{
  "horizontal_flip": true,
  "translate": 0.06,
  "mask_ratio": 0.5,
  "norm": "batchnorm",
  "optimizer": "adam_atan2",
  "ema_decay": 0.995
}
Rows from block 7 of a small masked image model, named by matrix and row number. Rows with one number belong to one channel. Each number is 500 + 50 x the weight over its row's rms, rounded and kept within 0 to 999. All counts start at 0. Numbers have three digits each. After the name is the row's rms in percent of the matrix's.
Before each channel's rows are labels from the 100 images, of 14976, where the channel reaches its highest value: "patch colour" is the nearest of a few named colours to the mean colour under the peak. Only what is clearly more common there than usual is listed. The data: drawn small creatures on textured ground.
# convs0: first 3x3 conv (model.blocks.7.convs.0.weight, 192x192x3x3, each kernel summed), inputs 96-191
# convs1: second 3x3 conv (model.blocks.7.convs.1.weight, 192x192x3x3, transposed, each kernel summed), outputs 96-191

patch colour: white
convs0.128 088:474399451510510475468349421464550505416533475497568503489561485477416479460490419617511500460461487559508461479414453576543525559521563491553502479505557465565611548500447466507498489491509570380405473477510553536519503428518498375481439522447468494477429472425551541471346461509453595537
convs1.128 088:473564579574461462514599456531478475566334540423508576485527524460501504504508500446581489500524642425499555502531456414436500505490464530484543576561563440547480483585468516472457491508476395538539556564472501472526447495515473471498539444486545536427507559572501502547466488429480517489

patch colour: black
convs0.71 109:568606525492544524509495514537537556557584536548584458540469456557528475532559509594552540520519541423600540545497511509536526506520537477558596545475527488540495465508527464543481493524598448530450483469351526449533529471487457358443527487459483482599509529633505511581395398619504511589
convs1.71 103:523524479481567486470513518505499505481547497397479547412506402490449516517487483464478509510535488475545451435548636589489533468500539494570487523455480561507447543575441449413486531535550478448510527581517305479480531516561502433534494543463559493544509508471472456381494476591505502444

patch colour: pink
convs0.52 079:534506506425487453518536557470439511516522561491526518501487396473487476528558528505489552485477470536554463521473449573443481511509438399437518489462492511509470490376449450521455508516512442464343496451474352537558480472487528391395490443456349559519480395535493497497441509492523533530
convs1.52 072:496441570463451521557472536549558484543467488465511625421526549476527578509464445516401541378494474506488498491551447581522480556501462559505477371551469459508577473605558504522408489495513528579565611621596547495440479558544545573543479454507511555448483610480436520531605495508492484448

patch colour: black
convs0.100 101:528519521493571508519474468518469553500499567535551497534523406508549498487590469642519532562535512532531462450486486435547426485561448437646545508436536445478416546540562510524508429531498498527449541430361508554511520449512479327467490474461484454576516461559527540560467408518495510530
convs1.100 108:559521449527479499410500480486482558436490418376502548411549341533506544407525432549495532498510490476499499435533479531505543566507417394557514462465502467572491450489384515542492511527537548481355458525493348549471501477565462497527486515522497463513530367492479562359505557517495483485

patch colour: brown
convs0.186 114:506491517506508459551577513432410597525406456452531504470464473441460502470429453478491479559539593460492450535551501466487515467510479491459576436524479471570538440553540505383435512522544506431427498505320423503475457499488533389513493522470552412472523493547473415447428415506490563418
convs1.186 099:496514397574488567438513504516552536453472529533467511453451425489521672484494520558535605511576480516459496496538365450547578524491440463494532478517532401501458511521506430501521503463532429539476549453555454586560457473487495513464458484530488528467512457556502552390497528437475477496

patch colour: grey
convs0.3 084:467436454393437404503540508534530431459470520515542489524407510491522486485493449474484420457486450525512460540469527438468515499553565419388494494480461490525495484455452426481444514437486485457439496365443490525482401449512460425519425407491495468447501458521439463543510451496436512469
convs1.3 082:549508450427504569481499518498484501488447562398497471388572520506517601397537394512462569567515468512465502482528462522489514514499440528598502500528502498553587557696578579556490494566505491489516552570553602452452560508536531486528527510497467408481524599478477471491533489507438450542

patch colour: brown
convs0.68 153:515529497392446506473482505404578449461453439528521496498494466599470481510531466476427467422464444529509508501543516516528499545585495567458510461482536503536499471508535485493508548519556488506479454497481560454437411467343474462447431471384456599434452586561480550554580496451525516439
convs1.68 155:456489487418469461549465521500519486483492484374509577508524516538487547505474486483432525455483445525475422475575447580553458503561518523463471511541453444499559452387515535559605549529494512477541546545471549577396521491294556469472447501466460569482490550415460533490549510484551479480

patch colour: grey
convs0.37 100:450493584470558451561489528509551545504472463503551553437460422425482452443450481496527502452517538558444503503542493466493462465453605483511527396473549520529483459542513483447494475484496485447505557459469546417458479431427615458557546499450469395641440513575434420501414429481489517454
convs1.37 071:487474438522477514576487471509497529494484484486505458523306550444526526524491539586504480482490440458570522501463542465552550365505458519546510475541492465509413439535450477474441488455547614437479515508563426428474439498493482458485572464536500440576478474518533391435465512536485485511

patch colour: pink
convs0.44 135:531464537540484501535453539547531516507565438587500437539513540435488455560512505647491342401483586464500461458427476532541516443515510559549513339513557478497504493439433507477479402476467541576627516516505603494467534507527436531421563492454548485564406553481476498555553525529504510508
convs1.44 147:483530483525530529490546517586542427487417506448493439447578488574510460523527477481561539431509547509475492510538500457452456528525478472505526472508513498506477423487520540615385487558434396618444506483480521425522469517372519515441527467505528607399499491550471551482562453463395453358

patch colour: brown
convs0.158 100:468460485405454475463493536496436459506483406487494443474461552494399481473410449440471474453499486421514486455553494436497464410461554510393487367498509516435505408491511486469488547460455332463487382448495559461453493515488378518581512431494556510583528398447435465522633530411542387459
convs1.158 083:551523455562477452603502558537454526552521505492530532425449566579538596568489566537517569368506484531488554495603439527509466524536486543470468464563527484526413444469504495499543542567496538500549552570452545619529523537419582540474461533539493590381536546539498472418589464487484457500

patch colour: pink
convs0.63 151:499424523460465484490478473560573475587519439581516471526521531439429500562518515604438320397520515469473489508428481485543555473471553574538515423575517444459546509481462501472455488450457489543542510553485576505470487450527419516349414449415461506535353541536498516584529518564503480479
convs1.63 145:428488464504490551496497506567509417515439518437478461456569446518480472524345521455543474416501511520467509531493470408448472529517449510483531511523509513450446459473489508594412486556445343606431443522497401436521475525359470475448478455487467559407470449543519557477543451465420459405

patch colour: grey
convs0.23 098:473454523509511494530531494443488552545380515542486483512471509518430476469489455476513500497451508493426468519437462368502483450467510541503458481446479496531508398493543473484418509545443496535523581556463501427518519517420589504542502411405489410406484563470515427536478455526432473401
convs1.23 108:464486463554431485502405480440473540434596431418471497482493412482504585450492534438437457459463502432520466496507452564531515527501553484480503549422478514434481564553492440447517515487509582412465470466584400610469481466619460417499462440524521498546456443433495539394451526430565501582

patch colour: white
convs0.7 094:549535596532501502482398544514582528578618472563536464533469561522548438570488387606533404445516573488528497417503498578558441526554481596556560432527522465463516532563421527500480442535508528515562557596530564478474548528531525512487545526487515489581484572461494550529498545536506564457
convs1.7 094:410540442537471478555472491590500444473428528499495463542452460533491447538520535523525469452536518538430518527512532445466483420492493479439516507507509479520446514410557480570395492448444434528439459494524571532606465505434514480447483444515506593430481429539503461496544483439466439485

patch colour: brown
convs0.39 135:424436513435549481481485465496496396514527486489522505447461425505390490490514468449417366407546465497473491521520369543494491554520445494423461426520516446457516531498439457491402587505439392515482498536572450510446461467502428512379477457409352531472386464448470520484562520460364444525
convs1.39 124:480516495473476466598406539537514443564556471485515520466451555525463568523480473515417540348541516423489487510574541547483480487539491615426542485582482500522537537435555493522603519520513441546465549600520498563377500533479528522458483534468446602503505581500458532543584505529461473486

patch colour: white
convs0.159 125:540497551472494476469485447468572465540499430502514474490484503443400525456504465589537382362523552473493437531429440498490548523436565541565564403634628421566548495471477492459467510419531518485454502549481503515486493431521493507291480447398495461508396508407523461548385513524550487539
convs1.159 113:449540531554493498581535483474511462535437503452496501441535531500518514551436497403570505482523542423483535569471468429415522499600497538357520460570537418514487429513477554556372488601491359520479502573398524509523550507486527497442545443411486517487522499550465571532526544553444479430

patch colour: pink
convs0.89 080:442544563452487459550479435582545579500469511525534533477479410456441461522482524575516439533503611430440586486500459445536460484447512464473458349448550524558583551522378485513554461473464402473497477542495524489463602456448530382610518492454527489543457485534473486434503406513533443523
convs1.89 095:521515462486507457426489510448490484504508526583502406577510456481521506514529477568512514593510475605507506497462498431521546503476395572492488517533467381536485437504486389556363534437520577464487491512432433483450374512447489507506562446500437500545510486473514470492580529550472450427

patch colour: green
convs0.173 102:473567454462603498505437625544582469475495525528541517435513523407459493503507476555486478534483518405558577483583488457458449474521494451515484468536492467516419505552566487503453426495446467513494441479473537481547594428372506474486591520517486433621480406523498551463524479509404445434
convs1.173 101:497489437434471572386483486563511495443494616406496474507524415421497525504495483576524524552507438587502500561508531463521462540464500475520485511442479521474462514436486537620544485507507507511384470462548515512559567603454571530445457558506446535502481393507531498496568479519390462556